Weights of a small text-conditioned image flow-matching model: moe expert_choice, layers 8.
Rows from block 3 of the text encoder of a small text-conditioned image flow-matching model, named by matrix and row number. Rows with one number belong to one neuron. Each number is 128 + 24 x the weight over its row's rms, rounded and kept within 0 to 255. All counts start at 0. Numbers have three digits each.
After each neuron's rows are labels from the 100 texts, of 14976, where the neuron reaches its largest size: "fires on" is the input token at the peak. Only what is clearly more common there than usual is listed. The data: dead-leaves pictures: piles of overlapping shapes. In brackets: how many of the 100.
# gate: MLP gate (text_encoder.blocks.3.mlp.gate.weight, 576x192), inputs 128-191
# fc1: MLP up (text_encoder.blocks.3.mlp.fc1.weight, 576x192), inputs 128-191
# fc2: MLP down (text_encoder.blocks.3.mlp.fc2.weight, 192x576, transposed), outputs 128-191

gate.120:142139167152140112138125129104104114090125140078117152122074071131136131120140159133109138133108199116144116114110128150100150124163102123112127125138100115125158141141128103122142131134126124
fc1.120:144149137140124097118128121107119106090116135084109132094082061147137149111132139141136121128142170100170141099131155151112161131164093136112125123153119131131152116143107118136166139140115117
fc2.120:132136142092122139140092070156147138115066113093122166127083091144133130144131128162103135099126128107132129110129119145143098145107116181135093150094147132137126134129123137138133112138099139
fires on: "grey" (100)

gate.386:169115104118174151101158121136133106106125170127121149128086118172108188093082196147135126084133108183122134105097146135107127118154142180161118125145141161094087126136114115151118152144107128
fc1.386:089116161122108101132101165133140146127120065108133084153153140103144100155171079115105150142110101071110120152163111150157114127062110076106107119112131105178173134107134127129147103098163132
fc2.386:116108141137157138178158104128105120123143144129119153123152137100162154118102154098123105124165158127119159156121119098129138114085161100105111122159133115101143143148139132140129153128124102
fires on: "grey" (100)

gate.341:129154176120117130139152109108150139138153138138151127185095145096133146135177118102076138138132170108151125159120150134123114109132130140138146145139107117147117116134090130161112142104134130
fc1.341:127152177122116120145144117117150136121156138136151129180091148096128146135171121097070132140128163103157131151125153141115128091133132144152146144128100115151125120128097145160124146102138124
fc2.341:120081071132149121133114144154121152126083088116098131087161127136091139105085162142178131136130106153083134097109095128141165165138136135105126122109123139109148165115134127090121147135130115
fires on: "earthy" (100)

gate.516:110113152163097168121171153115136130172138121131128131148176131137098158136119103094186120136131120122191113136093121134089158129164132129114164118145073126110095147141145144124112119176076123
fc1.516:093123132133150177119159158121139111146134096157117106107160130127115149141121091130157104160129132094145161135126115158101147144132114118153142119152106122126088133153128136107165120127077122
fc2.516:106089149147147134106204151123108114129143128135153117173138165146133101160144130106115122146102133125160115135134107107066135116150129112159141131133116143128167123179133122124145136135109134
fires on: "frame" (99)

gate.209:130158145146113129164100132111107131163111167145122132130128079101072152138126113090152136124166132109141115053102154116118128130086166123112158101161130108164127136110172109149168096179138124
fc1.209:118158172141128106140102169108136145145128148119121145130128084137094159139125098087149127117156129100145110057098173127117128145123134115129138118144125128148116115087176103130153089164165139
fc2.209:123113130115135134103143095128091121097137164106143103134112110138121101171091167182117124119139093143123189160111117108142128142141111133122143138130121090126173103137147173093108093157142124
fires on: "pile" (100)

gate.207:160148113160137107170150162149093158173138118137146134120106103171095108102159116146115135085141159086084142102105171166135153110173110120123162106108136140149123135117129136098144157137140121
fc1.207:094104146101114138087100102115167102090116143120110125145148146086155157143104142120139125168124102171160110153148100092116098131080150143137092155145117132109133118138119119159119105139110124
fc2.207:147141105207175100170151126136106138124137124111140122122135132147118128119172131133142107123145149107113172083103148149147164110172127085114174103106122161136106114108153147134138115098080146
fires on: "vivid" (100)

gate.231:091139149125091109121156133146120113135178137138116154121121114194120171120144100171158133128151109105127102118145105100147125150095094104125141159122103121123125101119170188167106117154107137
fc1.231:204130110136145138152091126125161151126088104105182100098143127089140102111124147103100139137107133147146155131110159152104101084155164152121115141119160146139133151138108078106157148134160112
fc2.231:123118084131114139122107136120113153126113129119168081108166151096152141132107158078150143144095173167140148158147137123120115116126134138102128138144146121115123166106143149109107162150102118
fires on: "cool" (70); "of" (30)

gate.282:119147193095138135144092137090128182159113104115102117086128098117162128127115124128127110143136109110134137119105176127099110159156147143113129138133114162182118159119142120175129116135126129
fc1.282:137113056166112129095160116159148088102146155134144127173118175144106133151140142141130153120132135159120111140168100117161145092100098125160114115114148099090140115140114114083119136122119146
fc2.282:096168180111154107137127169113156149175090139114114077154142137137156146145079117128144129123138105117105117102159153144149144126179137113126100082182111109112100121175107102111165101144089134
fires on: "small" (100)

gate.264:117164115143116130096144138092092093124137104118145075125164142158079117126144107094136120143137109128123134146126098102120076175118094140115087127146153146128099117130173151125136174101128131
fc1.264:143081139106135128156111102174170169136112158147108169136103105109168151120118164147110142105115131129132130132114133153145176076134161128142167137116099117124161139127083103123115078148136128
fc2.264:149127156112119146130112119155129121135111189158126166144112132101173148176145128132155162112115154111136131127143132150181166112111159123170191120148086136170142134139089124152129082126109104
fires on: "frame" (62); "colours" (38)

gate.39:094075177133155151129146127117149170131139078174156138145158139124124118164134089121134127155132135112155157116116094166101154149140141115131131126155096128135091145122115145144133117130111117
fc1.39:136090154088139102139121086137117123113130118140131123104075136132141101141117161152045136116146168150066129101162133160165102094135144111093134121135127120124109145090088151118067099142148139
fc2.39:134134177112121120172087065140131140136109153119118120129104079144155107125101101159119133110163133175091136097146126125174108093101141104098105130114194139163106159094135142121133099163146126
fires on: "pastel" (100)

gate.96:108117113130130127112068082133122154098115147107091096084120154118094142109091173121125135140141114152084134147117089111170142116106151141118114120123131131138141147121103110168118130116100073
fc1.96:126144152134114110141176157139128123169154096161168161162157104141163095135186095135143129101095157117151124106133154149106121122132114151136134118123135121128092115147136168093128132114147166
fc2.96:138146130136165114102135143120143142184110077162124192173142101136186125078145107163114106142114150138121149125133119143072131130139130162118072123130141123104134152145132130175115135111156102
fires on: "small" (100)

gate.36:120097129132111174139105111125159189152110111082138152120143126102102115112112152139152119128160105138125094112120113091117147133134105098128114179128154097122159107112086130148159055163131142
fc1.36:139160115127122078118150125129121092109182126157111102145101139140133126131140096147091127160113158139130172132137124155124127128109153138115145083108097189172122119125164138083096195091147125
fc2.36:161155116097122099090132103127175147125151125114115131145103162151109095125141100159109131171106127177156138093117106066109166153114153161136133114062148141151089148115130113111112156128138125
fires on: "small" (100)

gate.371:105107107161103100125130106162139100119092138135140188129092144125142142126111123108093153103143116135130122118118089163107124122106121097133135163122113176186149094104118123146122171132137116
fc1.371:135122132137127135147168132078123190135130132093115134109141129143093091134109124169122114111176161149082117198163180098125128112166126140142119110094145111133128137161161144097113089151140117
fc2.371:127112115110149092097099166119111155106113139134166159146125106133085115126102093142152110122156105167137135157142159115166113151094133121154148144130097112121119097144113115137140117091093122
fires on: "of" (100)

gate.309:184104114099177120136157103102140162155103118128088113073113154149127142130109136101145138163143112124141140151092085163099116171091142133103051141137111151118109135150165168131159093126127151
fc1.309:065127143170079133126116132170108111063154168109152134173150093094115124135162130156127119135108177130117090100164160107149140090149112122152200132137126106131138126104096080119092155134130110
fc2.309:124088070103169143111142135153132157105130121126114105106115121168143075088159107141143127114152123151121111117144147117138115145113122076159087115089116118099115103173118134121144139112122107
fires on: "a" (100)

gate.413:121146119120095143181117131167133174165142067129119153129146113113176159102104078107123140143128099150083097117140131134156103102110148118125098113152124129122081147106151125137104141118130116
fc1.413:114150118134069160153158107123116173157128086119103142127153124092176152103123074111135161153138089146102116103141140125140130110141162141124100121156137136119069147120143137157097128113124119
fc2.413:120146122133137106170156135127103120085100151082126125134135110110139128148158114113117093099141079148103165092184127152172118091137172126116112148124152138103105119091143148131125112098134128
fires on: "grey" (100)

gate.476:108125122085136124159154131174134138121138091119145078150145139103084114142155128119091119121152088169148122167135147130114127149151101172122120081135124133096185099117136110145134119139110114
fc1.476:116130128098120116159160127188116152118151091113134083144125134101098105135120132127089126138143081159165108156131145132111158151138102138123126088127135129095175100092154114134121116159100109
fc2.476:122154142093133132154145144152104149112170063140094083144148077101104110145148122123123124094157110104128110136121173146118105161182117168172099080119156091139180117111167145100150109175105093
fires on: "of" (59); "flower" (41)

gate.451:117142114122109111153127113145116111149136120109174136127133112094202129133128121159156078137161135149132098127152125156119192160161088108130140114107135130177128102131160113162139126153113171
fc1.451:132104139123129148104127158116142145106126130152085121132135134163057133125126129094098182110104117101114144127120133102135078092094169149126104145143111134082122162134111141088115123118144087
fc2.451:151135114159131099139130160158111133180106155100183103141135101115181108123149120136173123146081127131120135140164112141159171137156123093136163110123143138171124140140170130130128162114133115
fires on: "pile" (64); "shapes" (36)

gate.322:118150095107139090142118142167138170121134061137154127135161113163110124134153112137103107169179125104097145119107140111115148157146170153111126109176156086154129116163141117114141115098083165
fc1.322:117143079113133091153114148181128169113142065154146147138162111156094126140155114135122114157174121104098145114112141121112141166136166155117127123176168095151128125161138119097137107092080156
fc2.322:148151110136158152134131088189077134123137095143109115105131113107092119128125157156126154118174127073114113094082148129112118155139076148129124168124119115144116122098122104144126143161152124
fires on: "pile" (100)

gate.12:064153157161124141125152166114108116133104119115131131119123117083136114133125115124124103116120141106150137127157165124145160184174134132099118142125107093119169114102132128135137139115162157
fc1.12:066159167135115128129179151106103109139075116133137149112118119085128111117146112114141101135128124106156138116170139129138165157158140140110115163099116115108177138114136131144120139131168140
fc2.12:116123128120124145113147149127146158110059112179116154150177145135151091085155127106116112157138130132158172119166119150081142135113112134127075154104107113085120154119135083168149107122166101
fires on: "small" (100)

gate.377:114152158138110136139119107179082158116138072174106130182133149134153095140139118125100127156134199073091114133173163117131113160110164169127132143140096130152101131158147158127138162138102149
fc1.377:130127109120126103122138135096158089130115192110139101092134102122121173103117138146111121076113076174155170165103099109103154108148092121151123111123154137104159125078096108149132094115141111
fc2.377:133174107122092098136133108151131087155104156116173134150118145164133125085082177132115124118090134149141138125160121126115143122089147123113120109113126185105137129083140171152101108143122120
fires on: "pastel" (100)

gate.9:125150153128142118104114134147104140127136083121138134115103074127169130120119118129137143167119124139143073138105130167126159128128156135119093117100150107101099139077121111102155130078114118
fc1.9:152107117134117137125119129111155119144120160140116117134151171123098132118128153133127110100144140130109144119119125086130110146111106138137168119148107151155143118175135132160083122179147161
fc2.9:153131162168151158093103135149109148172143086177128092111127113144105140116114145128172113132099144164121128142123111085095137143144091154141124121157088133141127147133069084117107135152151109
fires on: "frame" (100)

gate.421:109113116138141106128135113126162146171102104124095146134161119111162110084165118107113085114182134104119187092141113139141137134096074142147125135122126133140085128112150120128139145087169169
fc1.421:145125132115119140131110137136101121088155153130173111118116123159088148160105121160151149133077107156147075174120131126131122113163166107111132106125129128126179119150103140138103097167092087
fc2.421:111133141122128147144152135144143158194107115123112152139176121138185114095168122075129091118144158120110164084154134113129135146111091146126137154130140148138067123121147130112151130076135156
fires on: "earthy" (100)

gate.349:105122109127115080083126121136107127093154129124164147114114120181119132126119143142143108185158116133120132125072110105160122127080128104095104102091157108104122145144109130153171126099136142
fc1.349:178112136104121117171157139144120159173143139154128092177123057116119142104098150121097115143126129119091140125129147125129115111132098115138175107147088135098128148150168152137112130156123154
fc2.349:144089129137150102149136145132112116156146130135128111093134101135151113080150148137149131135136143116130165125125129110111128132158083115182155134141105133125101152148169123134163084144085155
fires on: "grey" (100)

gate.403:124112152080131090105145069097098187116122156111157092108126135144128120103153124111168134121126104127096112160152079114131123118121131126130160146144128154103126187124088154149160152177137077
fc1.403:122128101143140135134150178087144142145151109101113144128131144164088121129088143151138116134171145129142119103126145101105133119183126119075145146089149118130110104166115145111146106098101139
fc2.403:101099135121061100119127143111115144131105091122150096101132092114133137088118145126101150105165139132078102114107147142106170109105077074106137148158109157100151121096164135170139131142106144
fires on: "small" (100)

gate.242:101144108104143120126097106115149090128112105095124142127128098146136130110166150068135114089112116115110116103106122136079147096125122138108126159126125104113109131145158161103120101142142108
fc1.242:114156083152147123098132082111086107143112140086144123167103097128150130128172168100149116133124138103142137123121129126092123147111105145160139143158126079123118133142143120142089081132130114
fc2.242:057159105129119138115152120145152108136113115086107164137135100127138154120140093073081176105122126113120099136116116171091156107088117124121137128131146101126111158144118158111109106183151157
fires on: "pile" (64); "small" (36)

gate.467:078174130107147077165093114125107113115099120150162131174152169159133130123113142161171155090099162116115102130112127130112158148118172152104169099085147138113098111137121095095167133129132138
fc1.467:069184157096141101165117115146091101093085131159133119165135155173125122129086141167177150116122160105117120121111138118114145163130174142080155104100143137108106113142127094125168137127141131
fc2.467:093145152100105130170177100126118120110084148133092084162113106131079109155129158164140096109124140131154149076099141131131119133118135151123154138117124118145141128111113130152125130148182170
fires on: "vivid" (100)

gate.312:111119104122116139160155144143115123138141116150150143101142110146129172153096147145117134103154142112138137130105142162087107169088106089156137136104128137111130130152147169094134140168132159
fc1.312:108124094122115133158148142139111127133144122140160135113139115142130174148100136143114134113151136116144128119104147160094114172097104097154129139092138143113129135148146173098130144166114156
fc2.312:154137187108141078113124117098121135130140170117099141158128135112127084100125133129138124142087119156133095118121108118158153098143151181108100128135115133134118133133117078159138115106137127
fires on: "of" (100)

gate.246:162144181127095117100136132123116120124125134034159151113105125157132126090147177133164118160112163097145110109127141126106149144153117137106162095142117130130175128153108124133162133110115096
fc1.246:109126068127154142156108123152134142153136116203108101132160119087129119174120086141104129104145090157109148138135112110159114098094155085149107157130139126112102115105147105126076119131158157
fc2.246:124143138139156132130158119117141205120146106161151131150156191103104132111135097115143088153150144140121107122148102127091146111124168138170149114119165138122160125115120103110130162149135104
fires on: "grey" (100)

gate.342:171155136131130134148176098099111106158115125119102147106085128188134109146105144121101132111134094209123159121108143097102149141161168131163115116164115131089104098073113132150128136147161124
fc1.342:099101120110104121140079145133164134110120098149135125155166113072111127104149118161141137148148142061144106151122098152148123133096113113081139135096133109180153139143145130116094129114103137
fc2.342:110085120121184137138121131185114188110098163166119129127115104116161130142099119130140127147089134168161115153109129150089092139086148122133119102135140122127145130111119114149154119148098100
fires on: "earthy" (100)

gate.305:117145105112123137078139122155133131144186068136137118112145143112119108160118123143105107129179104146132128160121162124088142115123137144121140099138100112082144130090153147120136065143131133
fc1.305:156123178137138139197127129093103111129089187105120178133140107145155137104116122166155150134094148126111158119130126125163112141101139102140146168116149116182114130178142136102141164128115140
fc2.305:095154107144106132087092109123148086132131150107178170089149149135121126154118141138144150169126158158128157145108137177158140087095158151104163197141085122103084144106133169128103144117140120
fires on: "pastel" (100)

gate.265:084117126101120135071165161088111132121150087113151108093144167169122161152107145147149108164128095137150132129161145092104115186141124168115125117136145154134117162158144106132118148133112159
fc1.265:101108124136125143076148131141106129134157097107129093108137140165098135128118131140146130162115102109145142118131107087105117195144128169127108121128107152101095168131145112136119170138121147
fc2.265:116135142139138141096117149071132153142146113129139077122162144123130106130082156117093092168105128154147099108161106137068125129092131127120112128150139132140130133146176128141126147150098179
fires on: "a" (100)

gate.304:139143142147107130123166128174127113118129121158104130118155091144075128111117125105083137155113113146088097157137104124117143144138145122130154110136159106135162097073118099111133089124137151
fc1.304:123136131142094135118155124172122115123133122153090126116153095156073141100126111112098124152130125134108111151141102137129151131139148111124151116120155117141165099096114123096129091122136169
fc2.304:130120133159169126140146136094141160112152110123132156141145110162083132117114144085093090092087115158125123120140143131145144145125137109091165092129158132102151153075130105180193122119164103
fires on: "small" (100)

gate.24:152111118137150117165152121120126121138122135133105070139159133170130132107189156134084100143144141138148080142109151147158136131124131136162120116063110141118140141141129117154141120130123155
fc1.24:103154125136106140136073152120123120094148109115164175136122124112152123130095124095172142081115143125122135124147098105089139138152097109174150103093134104168108097120131090192152134116123149
fc2.24:093123127132119092118088138115133096099162165132122123124164107097133112131080146099165116111138078165093140135123115119097104117110145125183101086177160102137134108155123072108132157131105110
fires on: "frame" (100)

gate.318:135131127119118133106096097135126134122179128126134158157156171123109102142130143108087110150142129156112112096167134121130114121114137151082177118160142114133115133105102119124138097109122104
fc1.318:100101127129149125137109150122102115118146117147144101134093165135141129175094144133131107137127169103129112070187154129095126109089088117097164078122125111150083159136171146151148085103124123
fc2.318:152089159125155149134121127085120116066115116145100105121117119116154089119149102121128126134123140114090158093124114140131141114141137108158087163086133130173105116145125157101147129158178116
fires on: "pastel" (100)

gate.572:134095122167147140101119076147091137153129155133098088092149148120080162125135138153147157119125146140109137128095124153132159168112105130139093125123123133106130117103135113173105129155117123
fc1.572:124153134101119112148139162111161122110149111125142154175103128128166095114131138115113109131123099104149134105139135120114101073142153125126147122144152105142123135148111141099152118088139132
fc2.572:127146128131175110121107148163136063174099136146109114134158166145148155150141083127139130145107123168078147146168132149126125120106105128150122082123151141113147106126111140121111132158145151
fires on: "small" (100)

gate.65:135117169129108106152073153087119108145133126123127142121111130127146118112101088136127118174086112130124130106102132127116141088148119144155138142110124118075126100120101137160112094162108098
fc1.65:165126074101138188116158127141136117117131117118130093160118110133094148153166144120131120099157165141153148139142115132115136134132114083130125122153124141133140108137147125112170156091156171
fc2.65:158128136128155106149068128117109105172096110156136127111108099167116111095105123167108134128075112135129092123118098187087137086160126192136125126122148104104122134152138102130136129150088110
fires on: "pile" (100)

gate.321:125131152126130115130115092139106134132100083141138166154096137104094129120112104117127162189108103149116140144126107088157137151136136196134121133139076070130181144155147127168148181104105143
fc1.321:095104114136131123197116135149070169133120141131092113119131141141154102134122172126123104105146161102139109074134114143124124088095174144131143159122163149144070119185178105105134140123146112
fc2.321:122142102108143125102097162162043148153112102118096091164124140160104130104122149106097091115122177090122154083164129159122139116125135126164116154107122131134130123156146115117067095106164152
fires on: "pile" (100)

gate.229:150110105154090123110147170137125134157100133132098102105091175154107091152116127130132106090178152116111167145135124128111125091166113139137148129099106154131098119159128112140095126137152125
fc1.229:133138143109158131117072095102168122123137107111150127112148122125152146126182146095120138144073080096161133119134108137125165137074146154144085109152137083118127165101112128131141126119080171
fc2.229:088134141111075143141136112157112136136127118030116114141184122149105113128152178134147123106084135134131110112129116151129142124148114120141075175129124146184146142119138135121103143168121126
fires on: "of" (100)

gate.226:140113187159117123139132132160146153170150122121144128149136117147112145133158157126156150114148123095120145084110197149135126159136092102131085093104146136171147132148126102120125115109132139
fc1.226:138107182150113139138136135157148151172149122100139132150129115148111134128165155126148145121152115090136151084110204142125126166133092103132091086103148128156144139135132097104125126095132133
fc2.226:129138093051125118097132160123098144096123146091133142129120133131085127131118086136117120160131103093131129177107125130187093123109153153132163157154117101089141121124093162103143159155148123
fires on: "earthy" (100)

gate.398:146111144127143125129138091093127122138129142112118128105134114157131132150136088103130128150108127114135104134167103144131167164089108145100136113143125111131149116159113137132111140133138131
fc1.398:135123146119155100129163092140132119122115139146151132114166091178163104174141092101146121151119120139128097158159114136113148121093123109126133131113132122138139132109110119125114134123152149
fc2.398:096161100174093146158107151138129124100136144119137106117125127112141152123115132119139123129167142138117123112125101098177117105138128103119121145096145168102111121112116138113150125108109120
fires on: "grey" (100)

gate.50:141091187116119093126111105139137135145107108168129110162114151149159154149130090113073134159142119149117126118162078129118131112130155076084132140124101144130147174117130153135118108140120136
fc1.50:163132130123137098150130176105144106141127172106155140150173144092103175109143165115152138148108062145149132137129104071130151122140124125146128153122093126137170126136153128119155141114125095
fc2.50:133163107182085115130149137092097132171158159131159133126153123119116180109136152150108134137109133139155116169113139078150151108166095131109103122128133109088134182187127101179147156135147119
fires on: "pastel" (100)

gate.158:154118057132138079107179141125135126130159148145140117131116125163103132136107112147130138116115082116150118116155099126119173062109140135136116131068141145160145109121118104108160096131156170
fc1.158:164114105129144086125158115137140124126131119146141112124116127151111121127095114149111160094102062098140121122133103132110193062093151149127149152072149156150126104136117100136154109137141154
fc2.158:150106124130122123148120136074134158113147116107103150134113141165070091119122143124146067122129118171150109174145124126134110157097131147110171076084129089144104110110126144143153109128103115
fires on: "of" (100)

gate.485:087155169105133110149132114111118114119056107163147122164147156160127111140105152129156150122095171121120126124094143125118159175141147152101158129072162112128119148122116099072187110104143145
fc1.485:088153156089134137127151134132120118127058136166121130179131155163132143135099162145172125111121160147159107106112161139108136195113136145087139112080170106110102152143127118085184116111153145
fc2.485:095158096104101139204172106129122097135098112154111128161114122135123108150126158145171120111130153156162167102121142150106138160084134146116150125100147115104133122108128109128135136153168146
fires on: "vivid" (100)

gate.507:117127156105114115144115129128149145086104203106084124143116096136125173051113169107136129091091141074088129123119106106116151111150115165114122078140073155106124140111127122136144150151112138
fc1.507:115157130120114099147139123144116166149124150192128116108104113173123077098082121122071145112105101129084068146124111108144149122112140120128129126081128111127125119135177168114097108166118130
fc2.507:133130148166115137122142119070131104156138073143130138129173149105174127134191138152145101154157182121148156119127141122111128108159110112126180148138153136139133119119126106132146142112126113
fires on: "grey" (100)

gate.550:133157153123113143143175121130137134123082149168107121153174115170134124142083152130175147114141192147145118124107171152136112130112142132114165133106134133104116131123160119120192136058160101
fc1.550:164080130135132115105093138124120123126172114119152120102093133103131165097106112119094125157105075137146155141139122139144114124120105130152061124164116129131132121154139157165064138193099126
fc2.550:129098127167144123077122143117135157149147110118151152119104115130149112119168086119102138157129117106088081181156098120095117115152143123156094148139096147142145121120101130121089121137087121
fires on: "vivid" (100)

gate.184:143146129148109121121094117147136153155116109137144133127098141157076189125130114147129142098138139145093183115158131130124116146125122119170124104099160099161123143146128074155126157166152107
fc1.184:147139153112126123121070074123158125165128087114136114132107124136104192112170115115125140133104119127119161096159123138134141161132125128166104095120140100129140164112104092132133133136113125
fc2.184:089148102133126136113108097105077136121150093081087141126129118150144145112123193115124094128106146143101148162141096116130104133092140149120132134099136165103134078121054163119122112119137149
fires on: "of" (100)

gate.461:098142136099129134148169136140103123121080125156101124153138150166106112128097165145187159124123176156102105109105137142135133167109131162104142100075148111133112146123140050107137128110122125
fc1.461:175101126157145149113079106136134137132182134096168144096114112097145140135139085112075090138148069103145138120139127127140121090144118107158110146182123146105140105169134192163116122143151151
fc2.461:154097129146133134051089136118126165119144147113130137123130131097118141104155100094120120122116134106126074152132095116122126138152134131125112134144129099172100144120144151110109112092094110
fires on: "vivid" (100)

gate.400:109118115123081100105145082182110144083144170138121104129091148137137135135115117129149148147109138116152145064154086163100126180103142121099113142136134166139124160107133121160105175124139125
fc1.400:129155145171146132123133150090160098177130070135143132124153108123105121118113131120115072113115102130085128186087153107155138092143127151157130115091154095126125113140145138111125119114106126
fc2.400:122133145152133119108115207145125108145121140120126185163135154143115121114111193156169096150121096116132098131114157089163147083141157153131099102109137136103154096148124170113105115145110096
fires on: "a" (100)

gate.449:145149118082148135127159139136155109119143079153140125127144112109092116142186143151141133121145134085087176099129139134136147123133121105145099119143168159140176138094133144157147142116178125
fc1.449:109087129151102108126093107142154141131104138129129162127110126164153149120095101138107134161088140156135083160131133112089112125109127122113148137138099131110070126147109102115108087142100140
fc2.449:115117098143110148128140167103162128114159130109124093099137163137135163127121147141096122117131151124150173110120121097144162101123159159122109149140162136158157121124176135125127106088106100
fires on: "a" (100)

gate.130:132140108145129145120124137166152127140178136119139094119122103116122141125131111140146135168097082142117078130100116117136140105111082096121143107155099192086131125135152108203114107146126181
fc1.130:090164109151132143088153102152099149127173144136144111145120125127159113118139106136124151165145095140111099149104138096160152144098087178117176113178134138108133109115120151188156115171107143
fc2.130:104130107140156139110174098133110104085146103145135099141117131114133092099107112113096082126154134173067110112126136090135137148097082174115137137118112115133129098083116157144186154159117138
fires on: "a" (100)

gate.85:120143124161068163165161138136140161165161065115141149123153141117159135106139085106126106127154086162086151095180124122181099113108174136133092105142140108121081145118148130145116111104134108
fc1.85:142121154110178077086109111121144078105119146118146115119105118155077121150138180175135116128110155103151114146082145130078139165119096129122159145093121124136148116133113123118146142156116113
fc2.85:134087122140137145098114117153121093141117114141157144122114152143127151141129153148143134144130132122157137114079171145111150157098097099130140100126138089168124111155101096111116133147154110
fires on: "frame" (100)

gate.212:115083157105138121123087081147134115099132114177129121117147126143194140164130115141072107105148141146117157093159121129132119108088153055070133119136097126165081154098151176131120097142109151
fc1.212:149184111170124133132136169124146128171096169088137136140178142131069124090120147129177111158122099122189110161107126104123162145140138149145118138118124147102181100152131119137147141115134115
fc2.212:139167096150124092101142140128135102161149170134142114123134138132127187092115180136148146134101130121133142161133163101141142132123102145129111137106127128123173137163127093150148146089130123
fires on: "pastel" (100)

gate.192:155157092108136100128145122115218119117116119138128150104135145129148135124158151068154202120140146110135149167136102121123099121175120172134132087112138158141092119117130120123092093121098135
fc1.192:141121122129136147132106108167109137138114123105107137113083054154144124087132095159144107138122114133149085134141144120111100140069154132142123144167174141135126146151098109124122116132117086
fc2.192:133131148137141109098129138157109131104135116170131136111123176106149130110139158124115074120112082118170114103101129114123159166068115130145151142125114142134135127136104121157111117093142154
fires on: "of" (100)

gate.26:082145126097121077129163101108117140108157066137155139131166098179120110089147133145160140147124136104117112128117140079101139143162150143111143103090141091125148134132093098127156090111157155
fc1.26:084157145088108092129171081153106129124140080142149133126154111192093124096151129154152168147109150115112120105120154059092135143150126128102144113102152102117144138132102094120144090101142146
fc2.26:134114133108155142155128114149120078137088175108113114175124126132075142134119132129131071123123130102128151114102148158114101133117117165130119109176159150165147102153118153157127160148135177
fires on: "vivid" (100)

gate.412:126100136101139101132108159111125148167109099137133156158182129152108156113138120104119123133169128099157157119094106162118099091108174128124078127135144104124165181144106105152117115088118125
fc1.412:149166136132119141126165098139148104100167142115134117085082125101165100125143151151115126123089125185123120140153147084128175145126097141135175132134141151125117099089123141123164115167127134
fc2.412:132144140127135178109145112150131085145123141155125120092112113129148117131119135154175072114119127141100136111140135088089124117124128108130162118162086150175121108110174178137145122149123123
fires on: "<end>" (100)